{"train_examples": 39062, "n_mels": 80, "targets": ["source"], "kernel_size": 3, "stem": "single", "label_smoothing": 0.1, "optimizer": "soap", "shampoo_beta": 0.95, "one_sided": false, "adamw_lr_other_params": 0.0011, "lr_schedule": "step", "warmup_steps": 170, "weight_decay": 0.1}
Rows from block 5, named by matrix and row number. Each number is 128 + 32 x the weight over its row's rms, rounded and kept within 0 to 255. All counts start at 0. Numbers have three digits each. After the name is the row's rms in percent of the matrix's.
# convs2: project pointwise conv (model.blocks.5.convs.2.weight, 192x768x1, standardized in use), inputs 256-511
convs2.46 114:190121136165243116077124145169138170091088147164116071131148142132081137159100135133128156160152124154129160151175135155137055086105134115060117134125174127106105124173150131133169134129122093106100135128068113107085108155211094158164155104101102125073176089089102124107145111142128107143134136116068098147105092075153122111066102140165151173047132143128098100189087085079150125108112122144125130164119129157132141098135175088150149129085192140140178141137121094193150079143193224169186123155107189126115143149123186117119134100158106154116097089095100170110108104093169122114093084123147057128134133165129086151120061132210097129148100076159165189101134118132085104210124165133108132086118173075123115090092131153071142138161119136216186070124114187089122171205181096
convs2.47 104:159134104098082172132161141152119101068178121119093155094122053118086133069127098092099094076144037111143179109101138148133135127145102094160095158147128140149125100101158149125147144070143146104149092094182168075144165099106158156143103104125130139172169112163123185186147146215145130126101096105114145084124116053118163162132099094152150136169115076138147068116092123123136094130149163116103090123178179158147146113071132114051114228086105100109105139130153076159131148106154105156143104156091106164142140165103166130091118106140123119134087136133118074142124157168126162122092078138227132136168145122134143148141126159147114217142119137132090121127111144111109220107101145117072092123091095101218111185071091099120092132178067081123097124176204111128118171149163124
convs2.48 079:133161122102144182140129112152126187145153179148117125126166084156187184110099065146141108139105140154133157123135151125137128133074111133172141127137137148139115141160063085089131196137143137087121129081172158129135169106110089180146131125143054120151135096145090186162181145080178103105154185072068139130167194154138105173167149171077119151162164094115115143102138138112137161161172116138138152078135129163153131107107142096058115126145096125129173061151116149086110192185156141142091132096115098090164137123063090084090116126150157084180201127143119189115143098128099137104120133150157159137138131133142093165153122155124118100107154164127178169112129138091173098098132125101175086160117127113099157115172145140107115150186063173072095145116166126130141183134087116
convs2.49 110:179109121092150071126102134153187180122187156180147140120124079122095138138123099095133159152137172125093119129115111145096080131189179088212186141137125107112130143154164158153125108151142146144127161145075054144077128102116133162132141156124081126086111169136063143070094101090106090161118095128139130142175141089115147116101159191086125165116110127220120076140110115127175112133171144104129149147104136154150101125121117112128161131119077102158121174118178110102101154129134111076117073134132103106163128094152215179129146201124118145065062112141129064129169095176134151142097128135160172116169148143153063190101097156125082142110111149090099140130169129119089147122179153162111108098140171190070169158168158164152087129123132101132128153119215149056151187129158109
convs2.50 108:139127132137110141109131167203155145090143125127136131127132068120091171146072115101161163166172049116118158103131168135157108069171177179134135103094162160122164147149159133071077130120147103162135141137115093120181100127090183134149120137079191126122134145119174139128169127088104179155087114133167059150130093167134092140185136085043088090128165100162133090155140136123106092153121121083124161174110106101114130114147104118057148188152161136160109111092095117149131163118112151113085163139134088069153142130115131151155096153098159150169090156175103154146108094088143159205150101105130188165088167126198132119133171130109106175109120144133100168134126150103139116112062138135121172143143096106102111115134150179154082094158159121147144129190150080174118179099070158
convs2.51 096:129133183149103178060110124156103073117135129175144149099100099185133125145112128185118151123166137211126119131059151134141131126088098122113094131083137161140178148135108085139130098068128137167148078161103131113131114162110161118111141101107073150113121099117164118102195067091198115137115124094112128147129141145121108161110172159174117140059155074134129087223130159136159126149129139087124095144164118160140094078106082120118135094179127164125123111166134115133107147074145097101166100113093184141166129125077117117087088128153112144020080121093110183134156121161133160137127066148072095128128170162212132090076091155159121113154136117126144138082136156126113111080137085113129141118139122114058160089079149150137168133180115148114112120135137084172154108116136107
convs2.52 084:110112155097070113128140192149076087179151091099157125178156134061076128070125080104112045087154136145116093133167119146166076054184132118179098084116134139104115132152135098082105141132136131085129148112097150156161119167107118116105127197144119178171105109108139156179100067125123128173124095113047152158131116132154150136139074125191144170117165070091184104194126109106095141118107147084185154218159148104112108100177139153127126119080151123112163104118135174123130134107154131146184128069109135137124131152157152120140091181132122131202107124132102188139139087134151111129077167130127103138171171111152116148092125111116124088079135149163146156170152106154093163130137127131206149131160127174150110084131139098125164121129070168117143078189185111194185082139111159
convs2.53 065:103140126103079132132107144144124172110171109155123134145111119121080167182085177140140196163143142144156116150094160092148107131132137147150099093082125118113163086178101142131100157167140149188174095099108168126148184083066129139181130118140110135135140153100196085212093146128102141156138161103112114089120107134106101154156107144118123137148082120180108141091100143198172124148133082111170092146125126046104148147064148118178095130082095122143099107145163127097171144126119193066145114184169142116184064182124171023105095129147093157096103125121089142134132105132125129175151108109118117129083131110187110178140140119059082188120111117124158104161103123125130144116126123139074132118135085080121130119021095114084118103120163128150107127136116106099133098106157167
convs2.54 091:145136146066097141126151147174150142091101171195103126137161086139068164168139188123154103117104149145138133210112074149130170165097172142131137183144137175151116082203136163142097055150177050176120144137111131176122120164163145124095131109114071068107114127113119150132107127122121110091154097147105157142136121179119047106111179120088142136151087135150136123160138121161139118134175107166087131115174086133173143169098134076079090095214139156110176108134114130195121148166118090135095147098080147072120147026137079100124085107136132105095178113121118110169101064149105103124136104188096157107110125130164148118121143144191080074155113141164124135043138141098079168137136155155141131136088139102070098107189131163163121124149132105112096132137111108066113100107099075
convs2.55 076:160112134117150096111088167133206119109123108108133124135086070093113231074106134146113225149090121163138117138192059097115102124155121075135128087121139143119118149136078121124123128151122132106086090113128132107207116130148134126087111109110127160096131091110126065118191135172142154055142062163141114107123179152153096111090084148135122147115102138083114096127128132115114136125092134126083127116155123097144143157081143100114098117116136152167111145124104134140042124110122126114146136103139129094194212106118119092133104096115102136007100159100128120082163070106100135126139106154156110115126088117165123177126141133155123133134114072146166131111136097105136153115120128146128112157145104093155068161040123099143146129094207047097130157122077148093115149137142149
convs2.56 092:117107115110124055099129089100162209063087146116141140113136087120159139123037185187111143097122144144162121079154119087114139163071165102196136112107136145152153113138163182109142138129125108121117185133104115153090134136149160180082132136138138139140129073149141107173139160104108124141106116119142109106053100075102141131112084092085144078092162148104178149125178151109145128169126114096136167106141104123152102066126172140139208118158111166137139118132103084148187133140160136095179126135142096131137081113135086141101106149113110145183167091089098170144103100133185133116147169078122140101065120103097091129114128111150115137165084138142151105131092107177179099076117142143088143122129155183105142164212098166146089124084041152124099132081167172090185102150155153
convs2.57 114:133127112115141074166126169143120139150151137119111105132182090129114073131155172164147091039141102108157157110143134125075118045105112136182150088162135120150038135136086178149119115108108125111122113119135106121127147087192122113128105115095142114099128106166117130077144140142120167091115114101098145099185133162160102111133187098084096071086131084167155141099106123152109143107112098080138130167121143132120106128086108191125120115138082171130133124121122101158055140137088132140143143108088129150086139145119177162146144171156140135175139171116121101082102181157087152052108112149185094131081171144209135098114114166155129081122071166128181110097153114128149126097124119146183127146134096126147174139131136121140161118131147203158072137128124108106085203107144052
convs2.58 080:097145125121168157127126127121149118147144131147127118137149133154081113218125089103124066145131110132110134136095190164136105125113051108134082114148130125143127174134187130170126135135156125118085060114161140152086098115131142103121122152100164109112146124135133146134140159145101135155084146133131196156120110126167112125115134160122126124160123105165056146110114132135120098132137181134087143157116111123113145106139115108111134059172095134126137096139067111086091144133125142112124089070146203131113146063118059109129137094138079169169134129144125194131114072141150070159155150115110143156115098134221070131091131146107090133137090117179174158071150149106087166177115117244165187130104051090141115130146117134112116139172042086118169164133174091083176132109147088
convs2.59 107:135072116085028092147105136096094137118112153160124119118164152097125160086129113127179176118128123115132119151152137077115088075128057161179144112153119085137099092134086166099104102124103106149083132145145146130130083113087145131194109091150089086123141099122110127123107100129119204089057151106085111111131113078114077112112165177104139095141107157135107165134085070178151106129201123076122194132100180092101171143102068141143165131115121130101145160107156175128214145189121074099136133160084134145199143115081096164093124177118202158159116154108146140137123152085114132134129101176169181144120136134121154115139160107124112139098164154141139127188112150102104179161102079143102104143106186142096174203096126131083182152175123090097151114172153170135134139126147143
convs2.60 103:168085118083090140111140122201130210149150128155101134072102122121129169142147111168132130109152146164159140160163151105092118121113134102139090095144102086087105108117121107142129204083115096151136074096080185134116186114108095159125135088150148101103145155111183088131206123127074114106152151134131151123188119115145121191151155165100137076172121173108122116121142145109130093110077112178082124173140069126134164166145153094099175031162162124159134166095135107112128148113106152187050172156135139101077162093181145081153127105117112111083149117157123134120145055133076099137140177117126136125072124106190108131053143184153093117103092118148179165097116119084224127150108116075163134132117131147112102117160149106162120121133115144105124109136101144080089177137111134
convs2.61 109:164104083092142177179129110167157163118168105137197081124167153182100168106111145088102130093132123158123094075130146119109099139115042192120122158131133124091116210131145099110113139151137107163089065125186114165195140156142114160154119120109090148074156154085170112208183084145158083077132131131109054090143167101122181104158161132124062098116139117107125103118103159161097092133077102109124129139142135137168130142096095137127117156140163190108187163114175153108154106098117159153110124101192134129093161079093164085131127132160148157141115130117121121139166190164117163173146137098163126128166132128046145106107146125135160051161109093112107124159145158115102115142142096094092139132174175135105101151106161128102159148060117117113126082156092155150077123154142108
convs2.62 090:146132116162016081122142174179149086119120155117154169179159180123143154091117095136111142095151136117090124163138160112135122147068161129109095140169110161149055144226078155147131100158122110090104119086158152116067134087129115094110150086140130123131116145108202134086136137078082172124179085150106136071134099068088134131115118139099106134079175146126141102167177091148181163122162126131162108110147132096137134116159174118130140125151169101143155089138082143127144122131126085145185079124099170106147110079145094192142094104147147163094099116137139140119146123120102141123126170079141113142146095125146132150196114097099126185138093136117158129097153108120090124187160146148125090132155158132132095178052091111110149142162168083114145136170178132081123197099240106
convs2.63 111:127142175099165126084138159104216164158126104131129121138124066103159088182119158131107096151129076130134115090137113119086066170103095139162126133091146126109180095136118133112104163152101060128173116169119129116052179103109144139147123107179184116111113155149120124138155145102089137176133117151098146114068103117117118108123085165173091101127104134214130111178180116144153119129067069118103115127091116086103163090094154120185076080171096105082179166068088113096171114184140098118142057139116174144114206085115090132082087090145095110169094143144166111166202073136137175110132148160107132102165071115120161115185125140085125165126142141140156171083131123179165177156116071175088118173078148149123159181180109128147107186102116119130146139133084166133047146105175127
convs2.64 089:126092117134099146091151097122189157078109137096095110118106149173159160160127108149149094083122081098157118110065110114122137162082121157150117123136156128153129087081048127076109120108099137051126195161114155126129094095114120110079159134102164118136101129127160178156148113109142169172164186111108125055069122093182097124116103110105118075122098116108129085088134079098139127148118133178130163113149104195187117134120156153114124136158164164082159142101145140163122132132102138204158142119107137086147152125123135113138102158147149132143103102100107133138139075134159144119132198079109123143129202159154133118097165174132121085117073134170181133147125152132107134109104140089144104177120097140136083102147116121122188125127137133113129135136106104105093085082125125
convs2.65 097:161113148115182117124134181171127087152088112056116127131082099193117176162086079115109098109172076093129079063141146124163134103125168140139089144147137131080147100150184131123148090134176129152165080100112137121145105093122153138095143073147154092124157162079138052154128105145073083116128196203132095149103180129137124149152133136107122060213057160131151083121144131099154139108091133139091193175133115180101112131106139130075170108166138169116119168091177108120173145098144133132201146124139094113172137120173110190079163133112120118136116142211105110143134089052087114140122137167148113120171125153140141173068138093104130123126143067155112138011082166130138092140150150158042168142152149099106169170161151056125105130150135130130163084163167118177125097130119149
convs2.66 099:126111104130162116084125143125101145127186126188146115144078096169094116061118130113103129125112064207148099129114133103126177082204136172155115148128099145105088081141105083149119118156084101153102130108136148082125139118108146174152148093143094075117144126077080097123130191152171142139165109102178113114191066161173133115126130117211118084226078090105104200157107105122150161110103121113093190176121112134104096080108151092187141101154146097118101144123110124079162155150105144121126155167131187191053125121127090101134150130161087137158114076137096075103143110095103117130130131105081113148150093098126169144155176136203173112118134135126113107121151103132118144141128103135153167143151131155139127224133095168145094110122119073171130076129113138122154127176090140
convs2.67 110:087172177105069153066147176132160168075143166189110120129129158152075143089157068177177227073141185109139124125121092156164159201108130202112151108145131145150222105090124091169149133135139148163155123103138177127168102142121108103122088091157148140136136167156138139105129134152127113119110113104113177166174179112115089137108137066206132167151150142136093123122071142124129207147097112125085138116151106116054160159108127148153144137138111098127089102143114148084074148140164125087107194078125182137182104052155112128080114147123102147050121148189142144078159043144110149112119112062112145119102115089130096123114051130060097127155192148147114165105077084097112137102169150151111082080147102121145105172165119160139123139097111173121151126143122125152164145123109079
convs2.68 113:130202138115109079103139100150090146188093081157148193098124132114153141094117084137103088155119155130168091168110083120119133156076128150139094088135168155161071148136150132094097183173153078130134086156163125158117115155139096114118122131136108097115147123148201168147147152127155147113107126114163049113083138121117101134180175131119102160126094117177120212124096109168107095150098104180177152135148101131089144119144174142160087163118181137119164127099136111101116156093078086130138086214168152085107149138175122162142112107127146157169162109162152153094112038159133116112058106151110158083134117126114189177049147137119100137145139123142097131101133116168103145118129113105105171103122176129143175131126133098114135100133135174122145072095127095135133139174176147
convs2.69 102:099121158138080121116138109136154093149108137139137049096079111166172143171102145192115171124128115184130179121144104143092190168157201140142133089132102148110106077095197101093127082180149143202114118091084183135166139156123156182049110128145126123130173100116129123162118104070125168117154112105072131082102146126113161181099149096147120084116170086131134152150125157176149124052108132141108113156088121060125106158150128110095170092144131136148137180153141133137129163167164133112138130128112235059163124134123158157170130147097136155161126148071130105105166114127128141120096124088131146093083157134096115091095150137160064069126116067060137156141101153132082122115162099142120105170125122102137071130041183098150125145088082097141108109123224113116097100157129165
convs2.70 085:136125127117186142112149136167125149097092102137148138189147122109119148137120115141134139199163130193161123091088167111100184132197129144185103097144136145127114127187098093124128148086131113155115047133136165129164110074116127097147116072093091148150145115097139140139142125138135105125073116087059080124197141157128193106134142172065135129142108138155075105125129106126149132101137094091157140150137106207099078125085146118174105119000141146093123109136117128173118129151117127125138113156155171126169195096126178163102145134121124121194152111152119104117189215140147141114103132148110114130054134110184154111129081137144064091103121108128115133255149158117104113133119119169144116111128146110195171090200099112134131120143126133150104141142148151117120139127121094
convs2.71 094:096103097080157179105141168125087173212124122090107141148100102141235185118159102159147135136107121153152089127087078120163158139156111132177151132133115191135147119109111177124112164159102151120121091171102105125229139111144115130179134126166130116163113088099139089152162161142149195132169117129099159073105093136172057172127092193149077112131114115105097114154158127093121105131132124151081125117142122113143115095057099111110171163066175142127150134170096156186126125166136113101100172099109067065071144092126119030124119112093112092017108144126086073151052168126155117098147123088114121136152168110065109149191164151026098133092114104120133116100137132072092098090151143160140176105092142103122124168139093134130185112128088069128160070119031146163188136126162082